{"arch": "convnext", "activation": "gelu", "layers": 6, "adamw_lr_other_params": 0.0011}
Rows from block 2, named by matrix and row number. Rows with one number belong to one neuron. Each number is 128 + 32 x the weight over its row's rms, rounded and kept within 0 to 255. All counts start at 0. Numbers have three digits each. After the name is the row's rms in percent of the matrix's.
# fc1: MLP up (model.blocks.2.mlp.fc1.weight, 1536x512), inputs 296-369
# fc2: MLP down (model.blocks.2.mlp.fc2.weight, 512x1536, transposed), outputs 296-369
fc1.1430 099:143163165118132099115158091175042169190074114127087089107100070161132137113079104178208109104132107114101117188141087164066069124098136104132064071176088128118199143135140145108141141106143137147093070186163087121131185138
fc2.1430 102:182107182120126149126149071130113152110054114128124130160163096207188172119154095141132144162122130115141182128074109105072071131100100105109146077085121196106119135185125123111076125182107191071113109150100149144122065163
fc1.1431 100:134097135087114091141142127171119099139152123176204147165087108097097152113137110166110122074174076061162132162127084153161129117084128144067104102072150109056136195062175136134148100107126139143132097154148145142081126075
fc2.1431 098:116123169122128181127182171119116164151125106102170127118134133137165134127160141128109196115109170169170138118111169153138170177186121109183126123160153147107143092159116102092155067116175156174133129134187134134109143090
fc1.1432 097:072090115133096057198141160125159171103111184092194118127146157149092175153095119143118148161154149088103129130080144044101159197120156110155099059140140155151168070123124133130108199158131131066103138149184146143120169078
fc2.1432 097:159168145179175137153073150181145055137125100083152102214091123108182153115150125136149115167100137108099167086106182115189153138133154164118153146124089104086182092193115092032125116102137074130140167116128144116104138136
fc1.1433 086:141222154184069155139149118135139151113169117100060109100119181108139134209109106110115156103116130163124155155100128124132172121108132085153160127088117116094104146141111107126119133099128102139163089206150065166074104174
fc2.1433 085:103198150187077177157083141153166147180219153222168187156142143121157089104193119111124101117119088140146141119105160120181126141107151121103164150124143158115112099118126117156142048065171108141088114129116152122095195110
fc1.1434 099:147138124110131146160076162166083147115156124098122123113109117100235087138134112145114120136177147138134147108104096081160203139120140115146131107120195111216154101141155199043148106138212150175076091112117139127114164160
fc2.1434 098:093117137146196120123191075105155134156056123116171039165118133126031059122151186137110146111126098095120122145145173110129170103128146156122097121147127081092118172124111100120125165074174130151104166165124155125121129088
fc1.1435 083:125098143144103117123143102114116142158163123180068132078212118146094123133105110094143108085120120119094079115136176168052134148116152115136114188130164119134123171126121156124117103131137156173186128121166129091130123116
fc2.1435 083:146119182151067158129146097002127123102149164123121169123097080071131126185070108104134122114097101169134169048110145118121089210068109138143141157105116122114167149097055128069099139130145107064156088132160178046175154130
fc1.1436 081:091190101144104125126167096167124146049133122159124186118149130137172137115141104141145088129169079129123128111085088154114087084092123126117151084152168202138045128127132092133162124114166134159123122156139186113040114147
fc2.1436 077:132091095183134088107085122086141164112115129166119206113138165134114138162170090112147085167098141148068115139216067133142141159078141148087084106120162107120114094120107125167116064140127149101138113119095116160104179173
fc1.1437 101:118130141126129097113144117111146102109140153094103059169073124157119140190101108093079145110129136119106122145177136186175135214135170159132111166121149170116136133180124106135135089187108150075093054136085160116165129149
fc2.1437 104:148131151142123170132163056146127125112143164089140124073131102090137121123202142157098139156137142107172106170091068205090145110128117152071149123117136123103127117108155106159077156094129118104083146155093118138099142100
fc1.1438 088:115099105120149163144142129127088142150141054173081146176092126108102177133164105096081128139154105160134148158138105167134166094137055193107089103117184112104146159083132122145120123108074146142127108182074082078207124137
fc2.1438 092:126142049144189188102186130096115172130157141130193139104123128093215136131098136120107081123070129077059159180132141091125099070135110149077096140126099089124144127093066000065145067096142123106093154156108161121128172124
fc1.1439 075:059084167066172139107115082141127100127175109117099147147144158174119125118146065127108102140085135179102156125113103191157107133084097142090178024126147157169149144159112154115090124109102184155187089067136179105118154161
fc2.1439 081:165124128156137143208157119144084110104145093148142088086131154065110110120178113041145109171157151137138171038139128137131116130109131098130099130157109070150122063154077124126115130104114086114144135114172079088103126132
fc1.1440 100:137000157113086216116106128139060116147066153171123164155148150128142102140179139152107132165081143116132117088096130142107145158097102116135129116120119083117151135167118112150137119181149141175167122081129158154149126155
fc2.1440 102:171149101164166100142113129126113157089243145145120241071141174083162192153111145116144115140124111100141133106154141197173093169169101140123084110144095142139096137124100098146135061107117103141138104117116102126134138137
fc1.1441 087:130136165122040116121116157118136088155113052120141107180118117082150096143080126111063141149097077159140090121137158148114120099142157121129073114102172143149136152109126093114093132133174152098089129135155135141075127183
fc2.1441 092:159087141135079145122102122102197108160155094162128172167118149137155125170157178192146169125088102114122132140073139114121102136131158103135123122219106109119124131146113149082144137145137224134103160143142093088194044122
fc1.1442 102:094135172097142127129063096122131134098127130079153061171113138141123097157140159151114156117108160143113118102205092154163115117140154080142144145094138115162167118154081124088152114125154143144153117113111148135131140134
fc2.1442 109:142168119150166117102126132115123119142149157165174125200149116112158142083120084164164090164211077139136132176083171091128144134156173127045128144118159088142088155105162130191111131096155150111116171103069145167129062184
fc1.1443 104:170135123126147131109138137103113055129149132159107139160116122166156133050114136152114105127127206091151070069160092132096099134159156120142160081105129126098171192144108111056152139172137106130150155162147116128087103100
fc2.1443 112:164192165117122154169111171112098139123135128096133148151116126152112133146112124118137124140102109130118136082162135138047127121111118129124121161167135180119092139112165079188140162053079121045143097167136110138147139123
fc1.1444 097:146165107140107141131145130181152119090116078165127103104139142183188123153147180124084140129150150127138087153159133174154125149067167122139147085161183142139171083103124082159089120138109121129104094109171159112160134126
fc2.1444 092:088096097069110151142142092154198120129145156160139158083124090195127110123090125114183156090103165128059116131115116144162131105126158115137123120067111112152110162118065132175128165110152165087141118185063127107086109137
fc1.1445 103:105127124139128186130116135181115113148112097138142100133140137126195068169162148136111153118126075196136109134131073150127099111102114111094142068075179130183119126123106161136158111138133125139140163139092122093148123030
fc2.1445 098:115131139120101091118120063110137149103149118135190159129135148130130131088161181148102176154063148159121147089156136183129086143057148120086111073209205087134140064113093115122168103128106198086105125063138128119143095063
fc1.1446 082:154073126105123159136092086151157136146129124125132132136071095158141085067127092155161087125128150092216184168155051143128141122140111137131152144050173156127152162122167151116129159130077154123121126138108121126157152136
fc2.1446 080:139110126185133158172098126134125123122117119143127191073094118116149146081158060137087109110093103139126111109087184162121137130160112062113163130119132166166142173107107054255090188099102082122123130083139097113074157135
fc1.1447 108:131122127061121102148154073127136219130119115052094159124112078108149134155132119129085154154074118135085114170151111088124176113114163136163135115146181151182184052079182136148141151112094105100167088164107118131108108120
fc2.1447 114:084118068181081147113164108118110112114183100187117169121166075090130132098135114155147133093175115120120164135110137087112109071102172146005106125092097101096138118141090123117137129120143160153121110099150099115102110142
fc1.1448 096:150103117138143145165173142148129166089156155102109069118132173111142103163074151111114141174143144126151070115189137123133178140130189132144115122063083092153093086147130196098182125063126045110130174110098094118092137119
fc2.1448 095:159106145138117119164115138114144145125112150130113135160139081149175062137148096103115128151125153089122151127115104137143087133154109108151144139182063123129127153120100183101149161135105068113130164153137107222132169138
fc1.1449 106:139108136178135171074052095124115143117159122069124068131156130078143166101094147145140158095143169168125139105128094097128153090092223159098134171094143109093085080151138128162124154101124113129119132140129098099119186122
fc2.1449 106:156156117162132170153085136094110095184138007136088108181114105141178121127116106212124132144186150151102137073165138163065170137129149146153168132100123074128098129124161175152098124098163164105082090167163134124070126097
fc1.1450 092:118153141149149138166089038113120083074188120106075123164165139116131093133082071147100131078126144104137120117099195152120138087153092137102148195076110160133136173162138114165107118117133111089138129121103138122134194087
fc2.1450 087:113090133103148106073118155150197126115120147123153124188198111164212126097135138133100132151146198132162086180100139139103168158117194118125167132098140126155121173123153128181151125110095118149091116126089079119141083072
fc1.1451 100:100211135054143109140129165169119154111143105116176156167102122101146158149125104176145138166108101128110144113136174122143131184092164085152165086125114205076139133140103149181134114102133140077085083156141141135151137122
fc2.1451 099:113118166158130177069100099076160102137141154111134163131084087117134105179107140170104153168137157143135130153113111078193133116084158174186090075127139075116162096078160209122142092142115159108068140187104162156105121108
fc1.1452 115:085115110107083118116139133126130143154132106072134071162149117122115127149164121153142133092052126113123044123105086137076120170050171118175078176140041099153164140099110141104186163128142104138124140103140119101180107149
fc2.1452 122:096131131107123112116117117164111124081138106181154213213036139085092136162098149128064111161129163118141140100146071149100127164147114179123171190142153114155056089166104084151166121098178153132130109127171155183099137154
fc1.1453 095:203139148091066056161157103152145156157103167128073158131097104138092164099116092166111157113172189063117180166101134130076149170120109203128097061140143138113168137147146150151108140120151147125106096135102073128127105110
fc2.1453 101:116111105071169084109036066102095154137113161126150097137106137144104081094134125130160171100160113089145101126101092054114126121110111139082104111192147090105173169197117104135122190109123091176076177151175153168120152165
fc1.1454 121:090166123126080186138129110139121109093139127166122156124116158095136102225174092115108119103154227166130153110096171169112147161150156129063135135163115159131160140144098128163168138099105106146071118176135120134135124108
fc2.1454 113:109121077115113104059122069113110101182114138122160153144137159133123161076112148151078089124101103156181133102086129096137124116109154091072112154147079118133076095163131101047101185136141138136177161090069176145188096171
fc1.1455 109:135098137178142136156132098066105122111102122098127168114166105159130179150105175169200135134083142152105132095103107043103113077169112104107165142102128097112114100116138096106185128113074118158120098095150164123122132106
fc2.1455 114:137136073148080107124131172134134143112148146146173193057130128146104042098182124184147160129115175098088094115113176111144144138195131104126155147119130107205124132134138139084158136129103154170135108115134143124082152097
fc1.1456 083:199208159136120136118131052118066155117100088136156116108158127085089113102161137158106110088159117102132140105116100143100105146103121126129121130162105168100123120190121180139129109153149147146137160187081166087138148161
fc2.1456 081:158108109126119110135161130099117132135144070123138137076196145136109097171084103070146075129119151132151133115087160108106103136174083158122125085097140103128141120155111143100129127182157093085117091093081128116114127138
fc1.1457 099:085035107122092201126129086093169127126183136151071138145138155145098173101162183126130187130099124132118155143108085199138130128168139165152110094102185095168118137154100154128161141097150109094146180113128134132127081122
fc2.1457 092:147073099177094124188156109129106122130046116125126123151138103165193130174176129083122141169123127140114130118179131156111174128065146104081098106140098153128173164105087139119122098151125094150126140182098119160145166096
fc1.1458 094:118090198114035097125155092146109134144094137159112086099122114122116068131100145112117090147075185121171129110103137180136143094145117103107149105132130134153143153146134165206141109107143121133139088124149108154160173157
fc2.1458 100:206170114100138135135121135127140109119105139130138164137196132136163132148091100180156154180116068125143192099157118118167130150119061132112126164092127140106101106124171125030143079172127092096125110087188148150088169131
fc1.1459 094:132164167125164123106136135149187079115119115138144098111094162091101126099110147152106212109133146162131176100169175145161082140170154124191064090145178150117147146147133130145115130125149114164091097100117175090094075122
fc2.1459 101:120156156151182113167093110144105072161139092144152130182112185109130049118122163127156151146135167057098153125118154160138099133089153111176184136163176105071100140124081070124173174089103107140155101133094103104098177171
fc1.1460 096:195142136127151118069099150095112114158114120044181117161127095121152124154084155128094148129104081100110101143115120084123177114095216128126098124151140106115087086190123144119169131123089124193115150159132157123118129163
fc2.1460 098:182105131122130091138104119134193093146100210121101100032094152148123055157145103113103169085157168082090124170140065134118170107153082089087122121096124169101122131118171092134103127122147128140132156111108129146136097185
fc1.1461 088:113153145122169126098115106129194168084136103107103149076129135199217103150145121089075103113148083090171197136075112181168212104125141152135064132169140126094125070137169134115120109146172144126138113098118112143127117155
fc2.1461 088:124107158168118131089104141107117118123156171108110142117116162047056066113064103121160148105180161107107149145172211097177122145145101121128137112125139133129150181111063075083094128140108168167094150125088142087146106142
fc1.1462 095:106062131120127164157087082136177119197203199126131111137133156147149092092101160155115096092053108128192098135130163134137115117150143116129101124121132198136171152151154073105113106130100148153166129171140157141139173161
fc2.1462 094:168122158175128148126099134117096097125128152131149131180145141129148052137183114081145085085145104168090148088181099106148126110109160172183112168145141097087160129203133057050149164137098155183107143114138142123154172139
fc1.1463 114:122088152138137120143110132069173142172163076092117140085115166120133148127133143143087226084166149114167141160072064082125085116086109139109121138085106077124113110172040102102080070062159129080142159166101106183062093117
fc2.1463 107:100152103130190146155142109053153141115124137126087115129088144157115114120074180136123076157076094051102141159183156143092190119102163159109150132164108089135138114106053160138114107108157180107145116128116075143112136132
fc1.1464 093:114088193110138168151066140148104153115150182135126165090129159057101103114150139191107091162085179089123164136120156119098065125196106123174156155181139155175114133125190120209118148136117175181118108213197122204129098131
fc2.1464 095:114070061078143144078148149145129147099141099088172112102151131161171032067084102177094081075128128182090095096092203110148110086153089067103158153129152140129106143130133144022118099148128181168155136066201108126109153178
fc1.1465 097:100051135157119194157156113164097168081174124121162129149124116138109183140108155154093196143110107084116195152183081132101135142146093131138153107135147132150114164211142096134183173075031099105128096090153142152114097086
fc2.1465 104:095112094167078114120159064114134148191117126118174063106168143120107147094102075089084103123065167102113116121196158195120154078145171126166103112128077128123121190113101130112122143159069181191103121072133203081066121125
fc1.1466 078:093127211154111172105039109124159117132217142140156139057142073120127061186071112138117090145050176096123099160147157140075114151106119113160116097174107075161138097129124142195145141149066169165157119112068145095107096072
fc2.1466 072:127172143108114132121115141159111134105164106123096157151149101098123174127102107170157129088087112170118140114118082130090134138083103112157119106083191091093092090109159145002121135124094060141152106081166190145090116154
fc1.1467 095:107109219131128125164200140138178116115128159130149140101133196130170089178078124161215166146141119141116097074073134111135048117181117153140076152114077124094127103142070099151133086109120153134128183162094114076124127110
fc2.1467 090:156084088186147125120162163121095136159186165108082106112192107132094102155123093129112134119193171199139090104118092191086190107098056133136130127199120137112098128127103138108118123136202094145150109116195111127121137175
fc1.1468 102:143136110138071133164090132130123084101157144113110078080134127115106080085083049099138070136153091137104146146122121118099181156086189137069156124118156105160109075149159176106118139156098043121160106121135122172093125120
fc2.1468 103:123136119123057157081115100085132181112110191149166131060110154141119100117144120124137146150106119094109137155089123162116135155095137114198109095119099094143138074129146147104074160147136112180149167141150137147117158132
fc1.1469 100:109137144082126148124083099150168126170116074134186083146110145067165137118096150116165137149082103096148079132133142119164154176122117160178107094142108134116178194140134085135160133096120142110174127140142119123089158154
fc2.1469 105:109066130173126137141036164146143133095163113118105135102093113100146126153071126091148161153076158140164072139117123097112150126194147108151134116106188097171115156105122135143144069177051176109143107089102144115161131130
fc1.1470 118:134115175141146079145138094083159169119153175099141102138094159137083109171082116165106161206140084130173159078147085169023119138220138163132136116071183103108169135116108066094139107103125117099145143073090099079049149145
fc2.1470 108:171145130127091162135139130168134107134123110120152110169089118124088086127159061141111105085109081151137129108035146139120153140125161139141119136127107092115133137119127069094059174150160105083083125119083101067106086073
fc1.1471 093:131064073112164124175174113133123119107111117125097145147093154116124094109083135125156147200171118090119094151141173081126135122104099114101103102173096147108181129166135136146117096120105137107182131185107089154109167168
fc2.1471 099:140078112078135130072079177141138175084091157119099162134128189114073108069114200088123117085137142164089134078089078136153125156116114100138084114132164142095102118088177067144122097103165109131159128150165158053152140142
fc1.1472 094:185148155087195139086128066138114146171111114125111207160124133088068152145098138160149124119059137158135113087120127147114126106172124154112172150179200107132104165141153168180087111087118112063154130078119160115138104139
fc2.1472 096:142177122113198128168108144133137152134114116107162145158160209113132123149113163107126145111135091120119203149191132112161168122139072150171117132040139120138136111146168125093086106119144154121128071106102121117141175135
fc1.1473 097:153105123135080124088130118107120092126172112145123111128121179175142146152067200146088146126139139179162158142149138155099135138083086144134170071128051130091052157106153097121160113073106120146124131152173146170137085138
fc2.1473 100:162176113107146175180139104158119137147096101084179147145078170162178129108139138094080162115205128114154117126087159114066133132131130166107086171090147164091096103112089103178108138111082101060133104104153082107152190169
fc1.1474 118:144128142147140081098117125133185124080087114146166143117193165179114140151100152149141153113139148157135091169080151156175119155103131088086174122077150191149102138135148103126201104063133150134105213114111118119178111154
fc2.1474 098:142091084124086163125126122104148162099123155129126173180119136059166069092123132126091143158133175150124087125085112130140077119126110154143127169217186113120165142154102128139108120146128094179122112146115203095097155074
fc1.1475 095:075126163127127137130155140151116144107189155095130145125146139088136139138085135129117087160083093163138133137142125139110122092102076094126137163106163183119082112161111138188162120175171115120131113159084153175112170100
fc2.1475 096:147109120124143139097137171159117105144104105132132102113091105134200156120114125046109142155136159159094111135130126134153098191110117145113099205123188118111127181143164130103129124123148127105167158061074171078123117147
fc1.1476 103:115156202144150088156147134150151133159148154118166149128106147168109162128089177113115213198110142100126101139112164146127155143073158124079108102137107134173131125113151152120096095033176128128106159081098097132148120092
fc2.1476 102:190144081150132134118127117131067110120083107088135124078067092119134108115056179182098090146127198134156163109119133132190116108128078122110117071159164099062124110122112157106149142116177115113136179123181157108146180152
fc1.1477 112:124153153114135129117146133120157181088114119138129196119083128082156072154116149154150108173117164107133136181108152137113100159082096120155128106072083174139104119129132115169167127063106114123114090191098096085099083131
fc2.1477 104:147147142128175110104093212143137109118140132137171074131110124169123048188159123089132077149119143107093201177136090096126149185130081073154162155124115112149145117129107162101135120117105103122166130130090109165172155168
fc1.1478 089:166082128140131177139124143133124169127077156116063150164091168118134137075180200157110127136150115115138091165115118088105127155134149137124134112126099092122145155141101127125127095120148099102128126123130164179116079183
fc2.1478 086:166134128122072132168104134030178104096146164126118111135115078065065119098128138161150084144110100088161126114150125159127180110227077163122162139054138133115154134122155094126180116049128154154129094098105144151163111122
fc1.1479 095:155136137135101148089138149171080148136120129159116133158130099089125138119101109115129103171091143067200159151130102106186147100132158179144131128113203126167132147110102132119107123080179106135088122126156178125123122131
fc2.1479 093:160099139121110158171151157057121086125126098077145100140149086108102142152149117192134162171164079163115084133116153085167115063088145111158182088155090148154060077104104084123065105065136182113157058148150130136167155074
fc1.1480 094:154143098199102145138186126133164130091057138118073100156118186068084122131133116126091121173172097071111150146111109096180078108103177119174131073136110204154065169113151068118086071122095117138104155109127120116095092123
fc2.1480 092:115135064180141122156176089145124069140136149118089152083123147106183137184105108085082072130166093114137135113151150162144116141112092172219136133117144140093126162127077127068162086115128129179188152124042111104137109100
fc1.1481 084:166129175135124127105098169075166162131130094068165124066103096157105113123133116132108135156120156146143112134125123150084146126077150086098066124147158079128176153184135094106084134204131156153134093118171121129095116134
fc2.1481 093:129184133128049111108134118170054136149080041115125128161116160123094121106118146142122144122098178200130156165121106136142153104150135141062092164117105103083165122116167096118208104117166119165186086143146099131162056120
fc1.1482 092:128115129098121130162166111127183114105149127157107138120149151079115154121078149085141138077124158131135156170084099116134137105176162101152101163105183121139073204079181111222094169093068185076104165153113082157115117136
fc2.1482 092:194146118119121128150100174138102179129150136087145069114154131129145107149126073092059173156157120100100151109152135152117144132186107100135074168187134156148152096112080106057137066177142093119051113144100084126162173184
fc1.1483 097:054134162088141154140157146115093080122075135174120131137065118136175149179077058157121096086092108114105108157138133162092185215110129115104130128075082127097137186115135105185136161170129131093158186215089123186119165132
fc2.1483 100:193106063155234153158101061161165158123124101143107142156135134126062144158112098115141143099108068081111178104140138152076113130115094123126091120092134079118178072157055143118115132161108124112138108170143152097171129117
fc1.1484 101:175134117154137092091161101119108169163084133121070140114202062061190122134106111137134134077079132122130142147167159130153159138061151121106137074131101141119122192089109112144143163096149089067114132140146084099135075125
fc2.1484 111:112202128122152100105124103093166154176172046132106171138132160145051150181155087104118110124121131079088163170082081082137086183107152141152178132073150102147104134155149136192138118149077120128135074123166153139130087157
fc1.1485 097:121134126068139131119157170159140119116162138103099095128101121143186121066148096160151104083119070114104162152171085169132132179047117133176181098188120130118165153147173074162169132088110140170124133153127063144098115168
fc2.1485 097:098075087104179141161074144088080131151164120105109117078088133189196158125130126191130211140066073141091127145107210096061127168133188123155118176089134111100119019143075115190095093117123131152134082149139109113129144176
fc1.1486 092:155108179130122130106097088121101102130127117063156122105134111188097138156122135132112112095142156087166051125131169164126146141166182086057102113148079142137166130112146153117099145114160150145167132111108086117103117123
fc2.1486 099:120162154158084076122097100141132158057118107154202124127132115140140137086113082148150120133138147110099175111143108168134150146136123145177183130142181125104149136132147169062120145090035065137147093079164099098083177141
fc1.1487 099:134137140135062070145170134084115104155204130098121107129147133096101094131174133159112111159121124113106097146187084160093132201130112088077182097174162151167143100149163117102067120124077140110168133198131147175124168095
fc2.1487 105:124182117117079112100114087116159127113167153131133201148131099171174022153131121097113131132067139092127173083059145147114112096071173064106106118139128155119138159114128120159112174102127161073147145134117130183094121175
fc1.1488 106:070143118139087106145127130135130139091085086153109130142166130125137131138145131141132143152131217120126106171154109103156109104123132130135101144048135155132115096104151124131073132115110205143184115114138088140123101163
fc2.1488 111:170122147120140171087130125208148146115145079139150133169099122126084161163129180104135125152113153084120174076123084098084181187131107146156112101128072132141144149150061104111108169083146141186130097064116132156067083115
fc1.1489 104:147090118200125160146178091155098120099160122110098119160131099137128100115174102123134182118193138114158163108117194080132143098174138148126130160118127082131101143115131127154163138136095143170097067147142069146167101208
fc2.1489 106:112133129118134112037126169085125087142117174185190057174168151165139155126115175126175118153126141115187081124089137168164105132087091093146162085107154132073116132140117133135075172091058165096064068097081083114144103073
fc1.1490 102:132132057186143118165131113122236142162116111140145154135131137115129190101118137167184129170117125132124152131155146121122112136110118083092120033107188079112087149162179143166136153152087171131198186180137076150157140199
fc2.1490 093:122130112100122106103211131154185108113209104200124152102130143155108094156125090121133130147107138089083113116137180140091175114115093140054125090113090137123097115142149159170096153128147161101113110159117151144104123127
fc1.1491 102:079187119156158116089027163113125100155159122147093090137091087086152162101176121144138115142110200086142102144134117115097127109123150122105079102116139084114068104174155115165121074094128139180115134140125086183113117114
fc2.1491 109:047147166127131139120173116159101125119161151151216172157130102126090126170109155098130074102098097084135128139128152058113134165132080140139159118160150112134096150163047133171143128133143106198106094139083157146128095153
fc1.1492 112:142134177168126050145087120131124152151172078114155101115088144105097125083125187121117166121081122127172095161072104173143134125157109145140104107154144134112146234052224101133115139120116151096133132120144135171115111146
fc2.1492 112:082164165134149140123153134086095066114164143091108085105103114085162053063130154161108124105084143158115154134169175113171148116146137131107075164145219176095178138086157094108172086127154100187150146143116114164149152171
fc1.1493 093:169114144078145123131129103121063229141116125155153176087144097136127120143104112092114220155155124054144128123137099120154110179115093067050119144143116130130126145162114132135187134131127170108070128163115145114193116133
fc2.1493 092:084143161112155146078107113152147128179119113087135154096117132083091109129112158163042147175199117130074084097173143096086095123171160144098113226126111153092121149126090139083106055129126165163103083165137154088128129136
fc1.1494 088:120146103154190190162156073093166119106110107178125143139171144124125118114115102147104107124158127142167124194098123129123115125169056153104174152091141145166103086095140113132113109160102099168171136132127088106125200151
fc2.1494 080:114170149114127147156118181104121112094137126205129129079086169084145125133089092179061131101106182108085143184107131109103075139103104094163141094072064138119135061140188132116109168167183094146152135175084123126150118096
fc1.1495 108:143190150137142113131056155171120028125166126091110144110148097161158094172096084210108146159133108099140102145128097128135138100118166129126114114124190088097149125126121129062134183119171153097134106149098154096118138160
fc2.1495 122:137106150122148142118122133132154150145066129127117126172123152159156124120125097089162143091184128130099089129084135124102144115133122139076131155162105118065117137118148065159098107088132133142101169126121081136144140146
fc1.1496 088:145183141143155107129114111078153124128105129124130058101099186196174139106132143115093102143089163123087076120115131096149094094086119157067102146099157123107142134107167100151191155137082143119152119125128139140129141175
fc2.1496 086:113133114098103134118090084084139140123170130126151067051108126151146062166077130095098141111198099160144145066158155172096066166106108147118202145058144165202114170192110108119155106165106091147083143146112127117111138116
fc1.1497 120:157157131119126096106086094116084169133068130178095079167073142103126171210114189171092108160156134142097136138103164150087112112086096135122202095094158182124180120129123181108086125098111146049126150098133115124153131124
fc2.1497 114:180126109139138115114079065104134158154101190096112121136075088093155138077130112152079119101126125155115130114122077139128143127107059107103114118087063140118082180144169200179150101174114094190147134163138206181097160133
fc1.1498 088:091134143233157210109145087185134143148092134118140136167136115136147134192187139125161128095125114120127162153129191084129089098106123129160180129123121151110128132181155141151122104154087120138135124160147130124099138124
fc2.1498 085:138131090062103131079128152153153123133111071099149186140102129167151093153121173146078144078139210118094130119090190153152100148126128101153160181154114178110067145124099139148179099106109120101143127119152095097128114121
fc1.1499 095:131168130192081147145112106180152103134120116135124084127208104168139122151139166154118130092078115173111164127139097156150165138140121063056175086107084096146146100126120134077185088138198110077102152147098139181085092188
fc2.1499 100:056136096037124126085092150076077149113083114050134162106134178072134124123120066193129065202132140144117103134054076124080120119112139159158132075100124133214138130115153140205104152099108153169166129134130127132112130143
fc1.1500 112:114122150163092124172147191167128113125086143134156156164120094161080137117107127140125119084111194087134145111096089171102138149131084157124124096118170148146116063188106180101146101100087124168181211122128098145136136189
fc2.1500 106:205108160141107063152106117123147119162091127069148122126125135115152096113091132170175157137131108095108081152122170140139114134122131121152157144089220102138100154074101152098183111202096111220096089162139158123144171116
fc1.1501 112:093142145115118095130121100090127076124136166130108195082150161145113136106126146134106099120152157099172113183135132116170066127195161122090198104056151164118158108162126135110055081182068142081098099121152176164188174150
fc2.1501 113:108166161086106126175139178143151168144125136046120149135111129140050106118130119167129119182127112155087112096056093169097061121171209119184167148178149113053155110100079103112170055169085125137111099159127120075135171132
fc1.1502 082:142164109105157099145157146115162140106137126123118151094073136120093111122133144137142162082139129144096185143124095063122092109074109084113115185088145161136104132071144135133166102070135102094138168109062128125083129062
fc2.1502 081:150112088134131097136163102122153129134109099087148134063178140149122158137172100117096153182147146146134136083109135128064140088038153120130161105122104101138121142128146113137098155250129159130110047140097218097123091075
fc1.1503 102:158122092146144122132095084163043098128169099102111161098184139115121156126117151155110082090075063104173094168114089091159139145113151165142156144099078225096153166097133127121144150059102085118185179124094138083119163161
fc2.1503 101:167113102206139125205104103091131099091157119163130116118156160068082139108091123112098119161079111144124133114166180168106098105088122115125117098165150090106147128205076117133156063137125135121110122138117118139092094097
fc1.1504 101:154140131103080142137149085120113136154098089132083118126154112057121130118148140136120138231130126149151126165127155018092107063094097133174067138085128079144106150106121138148153107113156139141112146126130136085147155109
fc2.1504 099:147135175126128176101136151127125113130134202072152147088154145060170143096162115115149126141073158158099148126094118128205125170082132144193090146158103136112153117098113146143159119084096061175152129095160151135127148105
fc1.1505 113:097126131131088086108157075114151124116117135179120087182081093120104153155116100142176101132129100102147143129103144118102117088054148081167152145116145151135108072053115112119122135078083133125116117154182122118157151195
fc2.1505 106:139165149099144089117107066132081116115097119180130157161159107107119136118121104110095063143106092155148193091129099123088127073113147105167132102076099170151160072155142126112093162135147110120183141147126105155178088076
fc1.1506 097:130141181143124178120150135139108153102141218084116135061138213114146164133168063101140104111128131187202076102137183130112152066144087136134206134100173169137162119119186201131161094141131087158144126120103045082126185171
fc2.1506 099:148135140129121119107101085158082134075077133126130115131154142116201083131128169189111151160119108139170141018194134115141106157154149101165184172148140135166097177178110162126117129143136126162174116178163131122119083121
fc1.1507 089:134071077141113028166146155104122096144143168126103154127113151100130108136115138165110112198086117080145096144094120153114098155199109124096125110125123177173102148143140080126136086113104186145169054154135171150148088129
fc2.1507 086:120153109168123127167138151160188081172112148215108154074122102102143145090110185126133111123138134179120134109157158137156181158101159113071149139165121112084143043150164111158162100104170132142165117162120118120087139100
fc1.1508 113:112120155101085140123077088114154166101105138117109145091141105105119124070155150167136092116074097108106112124107104091134165144124111125106154142125099116148121131165154124139160173149127128083155105150148112161107157101
fc2.1508 106:185121182084155167114082142155129071104191058069125094112118171083103135143130073151159137129163117117166137114121104143107146214140186131092144125131125118144152133084147143098147104080168104175141164132115099104117144095
fc1.1509 096:107199103118157145115063147071101127137105138122159121176115134152135117154134146136142137128161108175110162111167127122148131109011131131130181154148111100125131129182132154162182124173117144158177111038126089141147094175
fc2.1509 092:109151196156153183110160129137117089157159141151145094109140093103140158170081071078152108166150123100132152143104162177133172205128145140140150074166149160131109121123162145079133106139089183141111091114131086105150077155
fc1.1510 102:144147112160128187110132149139153160114134134137148156085097163159102153140097070153128119092112118140109131051180174157129144113172052177160156076179137136111119119124176102137095090105086132111074145144109139150118157107
fc2.1510 103:107093121128182126133125122146149119163115155106145140104177174180089076168138155187113133177125120130177095154043112082121140131139126104170097119150182176129111153141149148153149140117095148092125137133127158099121134098
fc1.1511 095:114161086179086115146150097137152069116146086148113119132079065122078141149119093094042132220091123151168121170132134138141189138148110075144140180190091115134149100144139087133083142155142201123145137161155111129135079155
fc2.1511 091:150142086142145155097107080185190125129155100124107079115132138142100142146102136199165168079117134099141155123101081140093127050134154108184152120137155085147205077117205055121067117132121136069116108112188110119138121024
fc1.1512 113:134098171097174091096075172163125163094134143153075073138108164122134139162113113107128138088159128115145095157150138084100149134126143105070134094123169115137090175128141097103054088121202105105070136099116130094180183141
fc2.1512 112:123105126156141147155159132106150089079091149151133150136157141098107156165161125095140132108049149136111062110090156147128142114143153116107085086099163126135101078070134121117114181130114177125130141139140112167150132085
fc1.1513 091:136164096059135123155135167110160122102110151177124194125118126144100125098138149139165096093062083104082109115140160161169102114136088112181141041111103139074075114211164125122116133195137107161125157141164140144164170166
fc2.1513 096:105145111165062158121188167185140150121086084190112123050145133107131131131158115143119175116089105086116113092112220124131136146155147167237055048163107139160176114186117162137070158099132145137113179121130082121172133157
fc1.1514 095:139124132121100161150120136154121159112123105127127117088113139161161137092139129096195136171097120094044137127115149088110165111142151119142167109144149135090125127134087141135168133125158104131155134101103060129125148148
fc2.1514 096:149128067100150124120140183171095125120094140169121095109162144094148093066180128186144128170222090120125122114153095124138103146042142140185202132154144120207119136090109092130105181153199143116133136185144120162125123078
fc1.1515 091:097159143099100129137147102096139141164134119156161153129179137117115156110153178142179203148126141135120136147130085138197148127161117173150134026126118094129176165013108191058081110150143115117130122153216160067116113176
fc2.1515 086:131136125167108102132041107106141125140181100144152162104138120143073124127155179118140149166127186098100142101114147152164136124100129151132119114156186070059150166134109141132118053129170154126104160139124142109127159135